{"train_examples": 203450, "mlp_ratio": 4, "parallel_block": false, "widths": [48, 96, 192, 384], "beta2": 0.999}
Rows from block 9, named by matrix and row number. Rows with one number belong to one neuron. Each number is 128 + 24 x the weight over its row's rms, rounded and kept within 0 to 255. All counts start at 0. Numbers have three digits each.
# fc1: MLP up (model.blocks.9.mlp.fc1.weight, 1536x384), inputs 0-76
# fc2: MLP down (model.blocks.9.mlp.fc2.weight, 384x1536, transposed), outputs 0-76
fc1.776:171139153078114137131113095158097093102118095099148124185134103176152128148109120121132133130143110132150183141164148140109138149224129129156110119147140126150132116158104117097115095119130134136127126126114094135141175116122124143
fc2.776:120078143157144110113131130144152152098168152132111095094128150098103145105174084132132115161109165112112144150100109104112149150123116160116147170100102150123184153137118117171106159136094129107089102164094128130101081115123124197
fc1.777:153141109097118131129082241168107105139134116085159109158114177111130149127109129137131174130156096076156198151168132133129125117154137132143104100134143117110117147125193139127111122111144116140104155117166111095100149137159136148
fc2.777:088079118148140089144147060113146122156117112147115128099150108120168093096159137100081118160076116158093122179090111100130101130110139143129139124133104107111099130118104128170148132142160141095124121145159138101139126142098152154
fc1.778:146134138142112133129161078166093137142121097125131115148130127113116128128115141124126150159155137119146200127135110129113128136176145126153126129138135130058128126124135134129138102108140115128133119123126099133070139122118128223
fc2.778:134122109126118117127137148037149122096128120136135137117135142115099125129121125108136140131105000106124118132119143135119148141106128142135149120098113134132159128113148136135127123118114138111129105137124147113123107128094136194
fc1.779:183125105113115126130164171096107107093116141119139129122133128122143091122125133123144106136124129109137128134118135127128128116150142128160146137188130132105128135085137125125132058127151153131139127128129097111104127128140135146
fc2.779:140149132125123142081081134104131129188138149193124141119121096139096139117135127124155142130135104118131054074143080110124139128115118096121114143130146122147085139136106119132125118127138129138149130167152186129147113155138146057
fc1.781:132149099103077121137147150142123124102134118119164120184119174177148138167109136140164147132115086100157095121161055124132110103147153115158121124148132126099144127126110117145150134133147126124113141078137084122127102127181143172
fc2.781:165121152110102123134130130051109097146101106095120126161100127151119129166123145098132119134135046140111065145133061155106160154165131122127135136155132119110118140117136128151129079132144096143118124140118109149139154115154109175
fc1.782:213138100098118134131132185064060077143160105142153122169131148136138111130112134140142177140157133116177070135141059127141109109164144124161135127150140123099125134131149129132149053118143168108160122112138091114099150129186166154
fc2.782:098123130136153116132134140174143112130137156152126132103096143103101123137145113132117107121132175139147130150118097114121146133055122115123128105078118164127161142121110108130109149127118135122123074130113144110142094136096143207
fc1.783:143134122082165142113116188101110149149189084121159100177126129062104135101159119137125142135171118135165098138145109123129139120147187120139095095143150124095129124091134128107139114133152130151132125128121102117075027150191143144
fc2.783:089113095162116105134124134114159118157126147123127152101136130141135137131127127130083156077082110155111084141129112149121129124100090096125142118109106157138147115147125100109112158124124129129129116116116162148141171122082131084
fc1.784:151127061120111120135137183129077100124137137099156126139127129144121108137143120129131161127130153142158160125134114131131115082141151122168128115200130130072131130123171122113136090131164122123116118120128092126115113130156139159
fc2.784:103091155132158150159123122146143102090158119143150149128123130138150141097109092087119153114114126143112091115089114153092159158095103119147141100097127169140116118154101121113097150095092151154150131105140145145137149163112143155
fc1.785:160128151091135131120159137152088103116156103117181130150127116138186134144086146118146163137164135121143129113136161118118135110166138122174123131167150125111131125125120122131145027132114162122142106078124107109122157119150127186
fc2.785:136101136157135124115133116109155149160140161157127069089135135080097129134152111122135099150131159101136155124092124125115154137122124136113141134107138144127156134128106130152107153127131121117120102151121116114114069123106123184
fc1.786:175130095109110121130158177143076089144118144103158127152128140120156078121115142145141152140127138139160169132126114119153115079143164120158124119159137134063125127095143129100146095126188144119132120132130085114118164133154145172
fc2.786:104101156139138143132112141179143109097158129145152154130121132139143139100110088091117137113115158133107101127112108142099178152103109138134146095094112178146113123145116097120094150098089143159142149108129144151148145147116151192
fc1.787:152132081105123122097145157143097104130134114117144136140123099108126088115144135144125145134131147127132206137167111133152114102112144125148122114187128133086132119101167116102156105124183123122137142144145097111126131114146135141
fc2.787:113108161139150148146112118165138111088160118129154148127122133141145136092114106086119153115120162141111117121097134153095160156116107120148141101085135165136122115144101115109101154107105156149147128098140146149131155160120144124
fc1.788:148135126144136144129123102137114135137132091127178123150130074198122099135128102128130130128163109132142108125150127143139115107141166112146109123151147125115124124118164113133126094115128100150171137156108064135115159138143130188
fc2.788:143132149125135138148138150112153160131124151156100132108148132117133130159120156097124103142105139097109135101129092138142102155119129139118133159115117106122121117103105146106121138177140123108102133121138147107137108130123110185
fc1.789:115156098169097111142167113145138149132143141114130131109145096153127102118143175180135125145102093122125120126133108127097121095139136114090111091133135108085132146111103127049116161159183132121113092093154098114126098122146118191
fc2.789:110121111138131109149127119217120135115130143100139109122108142115129154128154134109108105132175101105122133103111128116143155162101100108148098124102117116152110137155181150125116161080131135120143141130127140123103142131131108152
fc1.790:144142096118104145131161134189076087139136155120173122181126127143117076130117145152116124135144087104161084126128089129134130120158145143128115146171140111080122137124115130145132093136169144129132118117113089137112117119142146158
fc2.790:133115130109119135121141168235137132165103129128112125148124130124101165137114109137142126115100067116113185159115137129127132135090120142121141133123119136148103134129128127141129129131122085146138141151116149145129123115138133184
fc1.791:188141092095106133131154078124088126136084125121145126167128132126126113132099132128148161158163151114168121130128080124128100110167152111120118121139144138079129127107172120116129124123177109124156126097132075120120181142169134165
fc2.791:126120139160152104139118111107146129170156156141116138096130136144100145155157102143112102125118147128110117134129135122130150140092090155086122149100095154155121127154092092105122142147100107135107142158109159120163089083106114112
fc1.794:123170124174108105126179135168093131135122144115120095121099112125111122121140160157142195148108138128165131108159091109110096102141149114131112126122178108096153131143137100108143126137170137094133130086152085132116109115144159172
fc2.794:145166115141110106145142118127114136161151127100131110092122113111165106105131154122127113133098142077151151134134130120152111107140144108137108101148131112129147098125105106092152146153176168111118151092175075112122127102152130192
fc1.795:173143106119107128128113106069112043137128145123143127142126100151142092130127134133118132138122144124139180124150131131130125120233132125153128125151134123086122132127132115123123103130172133129124125134128110126130141132130132146
fc2.795:116130141132141132144118118165124135067147132132120133121133122131140139133123128117128119148145027135132124126128129134100127139122122141121135117115119149126123122141113134133108134132112121148137125113133090131117140129128127167
fc1.797:152148166154110123140191108176110162107102110128134103119140134112104124115119123116131121136152199132173116121110106108117095092143174134150119139124158113093142133124112128101151124137155159121125111112144090098147085125149124189
fc2.797:112150144135125144123117068170116126107083150115090114144125092145108144129161143131089121148134255111124104098153100123115137145091124133098099119143137115145096123150101121134122138142144120141128175114142111143138162123150121155
fc1.798:154129104107126127126138160083097092138120098095156144136155116135135123118089120121132158143138126109116159115099159118119148147203143129141143118174130135080151117120153129152150099116129135134125121133121121120066161140121130150
fc2.798:111111144113153134137144144255134121120141096148131133133118134130118134115133110116120156112139187135116106148113126137096152148130124130139126104092137162128120118132102136115115124103115140135139123112137157141139136136075126236
fc1.799:147119180138109154137155202145102128163154144124108105155086178072077141128131098163144132100193171125166128124124126104095118100153138129154130146134144140104146140125110113145135059150122093135129112145122109157137125124124135173
fc2.799:141107131133147118120143149062136137071142118152128143121131134144104149130105109115143108122112092148105090117095130128137119132130134129129154138124114143107139135120130136138124135112107133100141101161101160133107108151098133076
fc1.800:170126102108122129127116113162080078128151088126180120178129130102121148129127127128130189130137128109150141124143072128126127109122153124179135134128135130079127129118113130119136095129192134128132127121133081129097132125166139156
fc2.800:123147126133124126133119113117129124059121127084136138124088129140122139139126128121114129130107000127120111150138113141124140130164121122138129125130136137129122125140127109120118124114146117134133132128124100140131147120126127134
fc1.801:133162103187100139137137122136085136137154165114145125118121157118151117118144149173151139132149150122177155128142109133164110106138135130189096114137128120122114132125147094109146132139178146133127177109132091119058156121098141161
fc2.801:155133134092142125130156168122136099123117093165134129144146110130100100071125118086113119111177104145105077122113109102105136126149171099140117124133154100105148133120121152112108104112129168093156132100125116081147106141121117179
fc1.802:138141139127147125146133160086074125136099094128150142157134153118159155149134131120126128145118142080106154130126101116124119107188156139170122133113117116060122141124144141148139086146146091131114134128142079126103146129173153156
fc2.802:147132140117103120090138099177075140126132112143139129150102134138136085144107114123114131154129142091120121168139124130143131123117137129152120118137117123105105137094138104147133090136146100103127101188131101121166158101163159120
fc1.803:154159143108057146134084132171083150117124116108137100150148103189151116166149144110139142122116141122139118126141118155136139133146138114128112135143147116120123140131126123076126119145159121115138145154117089113135172133122117155
fc2.803:088124145167127107122142129082179121178133139123128160112133106123136165102093117117124135155146127124099124146113143128114088123095096112116149134106131160127122137146104116132123158156088103151157119099138108136133127148134146145
fc1.804:115115133157129111144161145255132083136116138148159122115122128121159090177101126105116174137087124171100080114099158118115145142112101124146113121112116140157130129164099126173072128145111137130114100101117141152134161129107109123
fc2.804:143133103105150147094135157100124188130130126138095106146132115119106145150146143174142104144142143111171150115158117090169091107161176127122118145145132098085138127099170152154177120164141111128101137148104079097126091080148128166
fc1.806:111134147163133132130185113153095138131098108129171105148127109085151131133102149127147155147142162118153139123147065125132113094199156122144123117111160139089127129085144127129145098107162135128136132107133090125116118120172128181
fc2.806:125123123120124127122124133194136128255125113151129136133123130121113125125122127113131126133126110141127052139126111144113146147119131146138137127117122132133129128130132134136126144119128137126124129132126139126123129133122136077
fc1.807:135135165153109134130117177165132129130112135121137124149126121146173140113072111135112154139122127135087113139130126125099116151085115124119097103100142117119123102144083115152090138133108118136143125127118109150157156149160109123
fc2.807:161151107126127124116148136128101131139114132100143123126127126121134105125130157155128124143133141119161133138124112099154101084173160089155107095164141103107114127097152143129139076145166162114138114121149059101119117085134126167
fc1.808:127202179165128178145139117131100139134089147155120098136144117145129104133142179127124124139146130163165148117161096138066113138166176137125109138112158093073139117140128109117116161146168131154108142085149084120128155119116122165
fc2.808:116095156120142117103140167201119128125120124109107145188110111154094141125124090136105138151131153104075138181140142100111137150102101133107173128125100187154121140141093137141122129153097101136146135153122176157120133129127120210
fc1.809:136146151140112114141145169123086103153170120135152112162110122113114096128130120127148143114156172109151104117135092141117115070147155136094129136140141122088105132071163112176138128117157103141125109104143092141128143131163142171
fc2.809:085095139140142148124130136184153161169110133135147131129132117131080176134148098150117118128158133109095186126116099109138110148091112148112138132080112144143096135156076124127116176141112099158124138155133168149126103139123120084
fc1.810:136160085139130140126134222084104145145173108136123097139147142077106114120140121156142158154156122122167130143154072113118081109135141143137133136152141126054170124109155116118160147118125123138099120112148070130077090117149134159
fc2.810:131144144107117130111096110129134088136121133091121151156062141144107131137112115093114132138144140131132127122149098165104162133166118120122118142140147159126138142136145119135105113101128090158150118119119082147124160109145136147
fc1.811:138135112103115138136128086143128147106121130140123142120129102179146097159128140101120113110144169083160109133150073148095085063154146116122083146129110134099129135111153128120116115132154173121080139125133088116151130120134156143
fc2.811:138083141142124104139139140145127127160171153081127073129107137102114129107128134118079115183122135117122139144079171108128144144125127146147151154148137105143177168118120116150120136130110114078129130145106144118072102120128110135
fc1.812:156154069125097126147154172188109153126129146137128130148137155130127150105138134128121131123144125108148113134126136125138123092168151125154117153171154130107127145115185137138177095127124110132152139140136127113089104133135145110
fc2.812:139121142131122162141136084121135102134172118109154119137123141111126141086102122086152142113135128114122147114089134151086158155132134109149127109076138137113138108148101156121088125079126203153153110088151110136110123159128145120
fc1.814:159136108119128124143159225013087151138129095126121131113131110116097131121124137135131100128133130131132142121155120130131122104182127129137130124200130132102127126086174131128149086127141129130133123136135118125098091127133143134
fc2.814:116126133130135131117114133255162119118119116119134123123119134124128136108119123119110128090098229125125157135108125138111140137133122128123156112123135141141145097142122126108121127120133150131131125111122129136136149133080140204
fc1.817:177134100137107115118160100156146128145113154113190127076119112191149106111119155132134135139132152099125096123117079126146108124149134098130131130169137127101143124131155130125148097093142164109146125105135077126114147130129126167
fc2.817:120121145127116136141158051195135213111105158141115156142142121148142129104162135142143131133156089191146109072143149125119144126124112098107101143094147112088115145131087146112128119142110157120127097115118118116123143126132126093
fc1.818:162128051089126129128125132117106118131116106133139133123129094134120108122138144131123136158127177119137159127119120126129129105204138125151128130178128133102127130119179124128136145112161138126128127130130110120131125130132129141
fc2.818:099151132130137159139139103255139135096113138155129110125148129128132138132124131134160136111150174118150126106144133129132117135114134121112093115094146133088096107132114140112128130100149136153134128110138107132134109192143131192
fc1.819:166129141142150130133170144154114113128115095129116117113125082088094082127138144133125095167137161106139142133156085110153107130119153122085118130117162136084127133098138134111142091128175136130163105146128084117141151128121127174
fc2.819:134120154130127136107143106189131121063139118117094103109138116115123119118143131145112119135137175127129030138122117105132087130122148108117125137118164118111115124111131139158129116128152132139144093138135107127152147130122139180
fc1.820:145122136123146130171132189212104123111129092053153119132113170117167116142126121127121138133155077083153196136160100137130119129157133130159102122145144109100125137122198122109110119130159116109122129118143100121144120128157141151
fc2.820:084093129135115110151139080092166107157119126141106124095166098125126096122139144127097116138077122154115117151109140101150114130077137128090151101102106104140121118107108142146154177140130143094118108143147183091141123143084129127
fc1.821:164133104109147131129162179136123124152152136131177119133125129092171106127106121129144154121129133103148105118139157126126115052158156124156127123130147136085141127087118125128163083126158186129130115107128093121144127127159130169
fc2.821:146083121136122115133130156061133135082161115132132117098137144117149127119124111144124119106103133126104168171107139132123138115159132109150150153168133151130172131117128123129137123137078132128129096153109155133109110135103108104
fc1.824:155173119139099122139192133136124116160137146119139111109105089155101131120140157141143141138124177108164131125135106123153084091145150137127124124136162111077157147149082106102159117139179126091152109087158067114156096124132153173
fc2.824:113132136140142161146134080168080163111104138129136115168139126139107122115161140115090123153175161134129079077142084096117159173108116131138094164085136109143113132138129131127110165126135157146130136141131127130091163139110101161
fc1.825:148146084122141140136118147126107067161094123145169137142119134141138103099089104101122141121146147154163143135126150144102117099150163085153113131146147118069165112099155124130127083108170132140139146123127100122171115127099142185
fc2.825:104114147133172142150123164211162127090139114131121139141121148110096141104130087109112146124114164150107114127100113127103142156113098122131141129073118174135153128128114123120099160123092125144147099164118167147105102141083128167
fc1.826:121124144175095126147099128212130128124113147140127127083122117172138087106107172134160132133158125129160163133140040136118123093129133111113088134158142137115120136116148122170150137133159138100127108129115078088187195134136157156
fc2.826:119131174139152112125125181100142148147151163156126130104163140133113132118145113141123133094072168167104150108107150112164108119096110086103127092091167144099087128118095102152128111167132138110122119127160153123140122130108132121
fc1.828:145124127124154134130202124186125086115105100135155111154168146094120096109152106119140130146156164130130144117122121122091154152138152138127133127137134119110124145140137120147141105111144136112119140127124110085159078124120125150
fc2.828:134132124120143154111136108173153136120064149129144134136121119140125119121171143114135134173135178131119108107176095129119151142132123103122091125138141152091103112185121123098123121118131138094120127102122113135134159143153103192
fc1.829:153128091117102126110124106053132095139113112113180116121132124119135120106124134114124171111140124099132177126143121134141138117232134116153114124173141123111132121122129134096131085114149151115122132131140122115134155141105122126
fc2.829:110111163134163127132123151255150129087151125132112132136122150128131143082144101124154120133112163169113112156106112109098137146100107129121163121098106179096168150146104098131113154130094105137148109130081093155118138129115116163
fc1.830:140128112138117111130165128165077123092129122128155131163128153140142131123129137128129255150136144118142139121132086126120128097169145129161126121102140129069120136110137125127128121126159133119143127118145102131118123127177136169
fc2.830:130125133126120121140124121110131115169118130119145131121122130121131125120137123132142119128106203121132134123119147134124133120133122130129121135124123132134133134130126124129127130132139133101128122132127129123130126130124121255
fc1.831:180142089133153135128186110113069088125164116110184106121110134126144111132143141134136175162164146125146101121129082123146100110156133127152096117094138116091129108125127128119136087113137176134119116122134102113110128132189108122
fc2.831:119119123116102108111109139121137138141104136135101112127142100124118112179140133128129110125110139119136129156150166140120120136108150121119134132138143114133103114115132139152152152123170123083127134155149114108139132140109125169
fc1.832:167138137077080118129110102175126098148123114124132107129126090135130118136107131071151126099156134087154159130148071148125148119173155129099150127155166128110090124110130122130118105114133157111146140125126119131159147130178172152
fc2.832:106146150181148132143158136107116173134132156153117127106153117134134131083149115142129129136073128190123061116138098105099088106132106127122113110086158147103144176128106128116098171129131143125133124102156107143132126158111138100
fc1.833:156138095108078136131136169147094131105129142138196120149105136107127101143156170131161134153141134067159119123137124147152116087136139111147084119097164128117130131115165138113135119088160147131178115099133064103117174114150123140
fc2.833:120123166149128138140108084104159136139136128157068149100134122140124164140116096117095133061099155094091152131135097154124127132137100159094140146166125152120117099142100091114124130160133131141092180137134127153196105140120127165
fc1.834:141129137136096129129122092161115116130211101126150100106147140133109120121102165123130136110143110108182152125155184128115135100164134116123100133147126118140147151094161143119159097098130170088131080134119057108139157133136126149
fc2.834:120100128141103140135123119103107120141106133194130114156139154106161131086091165098128141125134151110152131117114090155084149173141121150136164096140103139067141147141137159133110147113128127100098160114116121130107133137155102140
fc1.835:137126125153115099134096187132106125161114140121088135154106175150087132148110156170128156132151122135139135149089085107150081115113115139158111160153146152125116114127157098141181126103088098129132129151092092137096151129091141156
fc2.835:096132146149154158128131111087118165092126146112113117109105111137126093150143120135148157136140100153139103150156124114125174126131144097150099131141143144105169107136116092153131150113158092150163119132098122123111113108126114169
fc1.836:111131126129111113129105094176127134170079100132133108142143122157147138145123121114136154156123108093139135112153102129136092123138145114161131133160149132086120111117153112139168107113214114086135134100118092130152171157136140147
fc2.836:122156160156211160137131126158115143137145153164118103119131119125154158154136134145142097139174167161135057068117100098157124109148109125093110133113128125109131113143107127101097112152140105155145172094136098150148120114149133112
fc1.837:119133111113105127138148147152105080141063092128166132193125138110174120132109140146138126145134133136148092140139031114168126122133146116183129119171149141090133133137139128132129117112162129128148122132125080121096134161164128134
fc2.837:133121135141137123096107073153169180165142137125097148083166124107093118122127094153113111131100180070115171166129152132117150138129107115098134126115117167144110115130143114132098138119123145128119097158133133127187129134096176184
fc1.838:118107098110082161138142156167130115111105110105130113119108122152125133117113155151074095114107110121184203111145166138110115095102151148143138153141111128117146129095155086112166123127143137143155136127134115133124140140100139181
fc2.838:139114127131122118113137120142125104130093099121156109117097085115123110133098101086173161165147142107109044121118125123090131133177145122163115106146128138108124138138107147150103139104122150104118127120136066125139129166169135135
fc1.839:120151129116114155130133148120060136096102086136134115193111117135119156110117133144128142136141155093147170122133106102103101139169128132130108137108158123096095146137137116148126095148141079162167119137130107166095137112157145168
fc2.839:142137120112123094125136123182187158134135136108130152095157133139136098150121117085140133127122121106100122134135121160147142119145172136113140126141116136136120122111138127103164147130105179089115106148134101094147151132131165176
fc1.841:163147142127127122134131140170138152121120110123124134113124111149120137139122153114143158126102144104144151125167149136120129116201121115156134125148117123104130125117119118096128109129126147113119131118126064103100046131160141138
fc2.841:115112128123143123138129141000140111210127122070130131119116119122129134135136116112111129117124114132123096131112117129119131131137127144133149119130137135138166129128123135134121125127135128130135129125132116140125126126072122165
fc1.842:102119114138140125108121194154127094162183162109127122120139138169148124083144099138130153107124121162144189124137158119130119093174170113127134127173170134099130128127133119128148154125159094122103096159127119166131159150150152134
fc2.842:117101134148146147134119142125142136085157111148140110114162131129142145091116093098111121107110137124111103132065128137101195150121117108130163122119131153142151081140110124112110139110099160139142116100140163141105105130089143163
fc1.843:159138095103126136134149211141142131143123112116175122149121079106150088126122122147135189150152128123146114113137076093133120128151133111183139121132138112108146135121147116126153095123136179142167128086144085087111194124129146151
fc2.843:125157112137110129133147145066138128099075167152136198114119093191117133141130133104142136145138194101136150134109139149107122082125127141105152126118089146140127127132120163130108127126106130113147080120116139132109116138142128174
fc1.845:204129090102093126130140161093085083131143098099169113153133158098180079137112121118139152108136151103140217126102164129129119096185170116174125136164120130048130120110150126110145071116144144125139117115109111110121137124159122147
fc2.845:106101160134149150153124119198143108077157122143148144132126132137139145094115096097110141119106152140116089118100113153091160154108110131142140108090124169142119122152095114113098142105091150159146132102140139149128148154107146180
fc1.847:163122135103080127111156166128073102112137097113183138191122175156157105141090135154156140154140107115138126137108081126163093121139125119185128125138132133112134107124155127150137100115138104123137109141130118120133160146193123138
fc2.847:131123160137147132097120105109142159187165150146115060105150105080096118141150120122131116134135204104125140110115150130117152154102120143111135134105130124145141089124105134117096141130126130143121110151136138121110085121128144146
fc1.848:119122135134132118130080176204128128139133171117111123141118128157152068131169106124123094109128124106127134114174085137136106112103122106101117117164115111110124114109149111140153119119165086115115124144121119135152166116138154141
fc2.848:168122125125130134140142138102077146180136127128112135147146139118157107158115134113155126159159075139146099117129127146132132133072145133114110132114127119129112131126126143130135122117134108096117109121130142124146121145170154017
fc1.849:140123109102150158154152155131136123150138151144182148132116139158166088110089101124158135138165104131161100123111123126143126135122133084122129152146126143086138130069176124126124104129091113152125092123120110117100109127128151151
fc2.849:123128121166079108120090137083114093133118114115100130111119097137091143132139124097090110089135181087143177159133142181115156124141136168142141124136128138162134112139146151135134129118125151118102179152145153136148168122111133179
fc1.850:161133118094124129130149124179073103138123092097168128167129129126147091135125132126132110138133137099158206128120135129130123114131139134172129113128131127103126127110114123118117099124169136131122131118123068125097149127163131154
fc2.850:081107140157131115144126151073161120179134148137125149111144123146161131145124113112101124101095237125103150131109123131107137145099104113118151097111112180136127122136124104112117144119128127150136127115130161148143150160088147159
fc1.851:165142147090117129111128126102075071112102086113156125182132110158212102137073144122144167128142123116154136134162131132122127115165139111176111125116157137128129122126130111111137061128159149128147104097115105105175170120138126143
fc2.851:105089148165144111111124116138156168128171157160110072085144141091093165141173102127118100145117181106105119144097114125121143146118106147102147159111119168125163141139115097141095163143096100115096111177102132143120075108107108123
fc1.852:179125118148130165139172121140153136140101136135094102142111136115042077138127115124133195141176104135145143117158077114083097117104134103122109154138149139066137099097138105126129118146139115162117133130130078119097165129125131151
fc2.852:093085146140104115140106107182109109136137117136095130136148110137100169130157140084101112119108161104099194135153140140126165154111105163134134092120112145178103145174102155115100155118128132122145161143133180136097139142114127168
fc1.854:136132147135143127138163095133117109112093128127135123131126094122114116133117130126133100136125152152139036123120122126128117118188132123120126125131130106060129128084106130130125142150145121128129126131130099125140152129147131182
fc2.854:134137127129130137117120101052133150178131134130124131107132123128114117126133129133142126124146004119137218110137139125136137128115128128115118115105127136136121123124120130120124134120126139134125115130134129121142119129120136085
fc1.856:187119146132132125152141132172077173122148104132148127127134159144144107136156141134135087132132130100135132092109084134125124118172137123184128140163119124079126136130142124115125072126139120115122134138127081135123104129139130152
fc2.856:109130134128121117146119108255116130145112133115124158129106123158092126136100123098100127125119094128136133115135125155115140125120106106139138133139122139145095122132120119108108135106126134145147129125124116133155159143122135211
fc1.857:119152099091081155147097153068115119143106112143139135164097098117082100092113166139127149138171140056162167120151140159104141129169149136160143117140121122106116119124160115127142161072171115162112153116132106126091178125128137145
fc2.857:134131173153215124132169114205154127113151121121113089102124151111108163094157096148109112134100136221104081112115109079140082131095130120099121127130176121119129112115080134121117093178127141134164134110141118140170113127137130163
fc1.858:096134135162103102135130157143124126173154108133167125116136110136150125096124145107136101163139201109141156127100145145136138130162152159130128125138163101099146138140130150168145133116133135095141118115139096133103098126155168178
fc2.858:092135129146122110147133100083169108162129108149116126101145110107091170144101131110149127145106130150140105111115104146118130144075146165134124163093136133116131124139148139138107172105131132138137076112114140126146131088128151132
fc1.859:142140124120107101128131097181143117137111163112131106117100100142099134120114129160116132145109135117198132113114080107104110080143168137089121133167164107110122153122107106161158113140149149108139126090144085136166115116171167170
fc2.859:089144137162168145115167150096113159117104147127118139122129130127110132134162129159117131139108107186120036130136046057135096142075099149132136112078119124126106112144087115127130150152139103149142150130136119133115136132108113125
fc1.860:147124097086137109130153167065087076130143115116153128177121145087155141133168127136152155125150144179144090145127058131132132110125172112174127150140148126103142130083133128103121084122159141114141143121129112130089128141180129155
fc2.860:110105146159117109109122138229140139081120137133122128102168130144123121134093082150114118112162110078103192114107135124128144151072097151110130146104100161138105153160132112108094143115089119116113104137119153136144161153114151142
fc1.861:140140164138140131134103112203099134131100136121146129151139131165143134151115122123150122081158157155137131105143100113146109069170127126105111121145120144116123140139106145158130123167131109129140149088149106128181087145172127123
fc2.861:157105101118109110112128125097123136161134122118139115114135136107150100115126159153114148173145065094143091124145160124122144134121158116144136130119142126131140149109186131146156077132144166101126075126126108103131158130121128089
fc1.862:160132081073114119145118100121111100175131082119149141153116118114146120165121121096115105152122129068129206099112161145099140145142142142172111124146106125128118094140102125110093119150140155098101125094131115140136147145134126142
fc2.862:114108170123150139110130114129110128109151160098135132139134109160151099108124113141162156150188123144128189086119115088157110111111116088114080111097150130108083155121117133138141146137134139135143152118150073129151112141173122176
fc1.863:128115131154117118135122139147148144121113139124094121100107150149063142106150115153096088121110133101132127104121116109171106099117123130050138126186112081122132118108162124134139117154111119109126119151136129133174100131106135148
fc2.863:130140137122139146108133133125104106111139124128171118146107115115169118121110166091135143136149136140145141106109135139090145138151144113183108072098170081123101121127089176135120130093182155118172145080162094109113155185147142156
fc1.864:129133074088106113123119169100087118138115106113148137178116149107124168115136139140172170139147109162143106155165065120139109118148132107183142149146150150104133129138138144096119124110137107112144124139138112126089105140173161141
fc2.864:112119154132153132089124089165146138142125104151125140098153098120125091162115079108123114093110140127096127127111133131119157163096105133102129089097123171160087118119108112125100157110101141129103126170166141139182131190108175149
fc1.865:149121109099121129124136129200073095135103113101151126150127095159146103135117136125132122124134107159154135131114159136130130129193137120148126143203145130128144115120102117121139096122147134127161114124111111122120152125102132141
fc2.865:124122139139119134102138159141132141132144122176126098092156124090111146107152124182165152143146157104114113114123101106145143116146149146114109148112125166057131141125159113152135139119134137106107103140104079138091106148183120146
fc1.866:145121085129072142138106160242136063170129141128148127145125135134093140111110126118127086116112105085133152126130113136111119141150136116162128091160130122095124127146200123124141099138156126130114120136117113141127168124093117145
fc2.866:136150122109128178117111120158142118104170093082144109165140152099113149103126109095142143108142133084129178112140160161092163163131141131131146102065158115144152094143108158134100117095121154156132138100145101159106114140127128123
fc1.867:132171126110105099127123114143136131108141146098129111176086136206126115156104113154156162128095133123160145129149057133138099109120134129120137122150153125100154133114130096144157125093166105133119147109137087109147131103180172171
fc2.867:164154151109102127099085178229161098141149148140111130157141156147103095150117130108134095122149095139114153148154121164126153133150140132108140156142142137115120136099160127161112094115097104140105095128116120158154148108150149200
fc1.868:132157100109103087119132142125129141125166104091163113144100148146117119140116102157153121122096144108157154130129125139161104113129155112139152113146162158083187110117135106132162125097189112120103135126123085080137124100160150150
fc2.868:157144152095103141109093137166165099122139152145089134158142146156101110153121099098139114098139141147104166161157105161106170155130137136109153152154145162112119143104155122143108098108090100153103110120107147158155170103152149170
fc1.869:158148132101158125130136163092090090125160088156147120158137135117137135132107100114124163117128169120083136120107115112105138163126111139166174129128203148160120139158106126143098086137109116140128123111142131169151157147148132143
fc2.869:146101142138135116092132138120120156169160144163128076111143129100103129149128129096120113163143140109125096139115111132119141156122120142135128132117129142131144151125127131153104140141118125092117075151126124126139105131142114101
fc1.870:151148114103135108150150142171121113129142086134162103149138133060083105149104100134144145128133089104142160151146136148126110121155143131167161092142178174096163119116130104139141118111156106143118145104121103120140120142155141139
fc2.870:160115161110119119115115160220129111112142167142103114151144154158111120155135111112110112126167122128097150141132120142126133122146134093104131168145143161086126165118143122141118104112096098126131108123108089165130123118154131129
fc1.871:160137088138074131125151126127102186144099127113127127116133091179092066138131131132137085141139127107164112130145000126123133129133144102115123135149157137088121131088162128124136118113159131125133118120126099125135116138126134135
fc2.871:128114135134159115138138123227120101069126126143150124153095152119156141120128124135127145115084083130135105158102144121116142135172114119147147146118124145127119143144111126143131127140150106156118135129103098148123159143138112077
fc1.872:149138136093144135154115117163113094139113074114131132185128130123111142128076122122157122093155154150141107127157000121117130120146130120119137097131126143100132132129180131115107120098127100136140141111128105138189190131184146142
fc2.872:121126130134119135124155118107124157138137144113127099111162128130124114143135148135124124166160127114130164120114186103144092110145146126125130144192129076125121137113095158133167130131136144123123121121135120099087099123119108191
fc1.873:138138090100121130130138064121101117119049091129187129156128082159180109133114131126149129139133162087134096123174144126132122098181128123074116123130132132107122128098156118129141067135167138129125133116129096127182161134146127133
fc2.873:125108145156142147135130113153118162126149153145118078096130131095083149139153126096110104122136255116136098083101115151117141132133119127132137133119158139120163121129117152114100171104121131119123136119124113127122103143131122144
fc1.874:175137119102137129128126171102099117163136109123180131144133131175160115129098131127137121134135120137153057133147077120147094064159152123156127117139135120048128132116156128126156080118154156126144116129118080117132160109147133160
fc2.874:119131130110123107109132116108131120164128120134135127128120122121136064186126115113152131159135157108114151150131127144116145139109157137135113144123145134140082147084134126169148143126148121077131122172150143102149114151125149184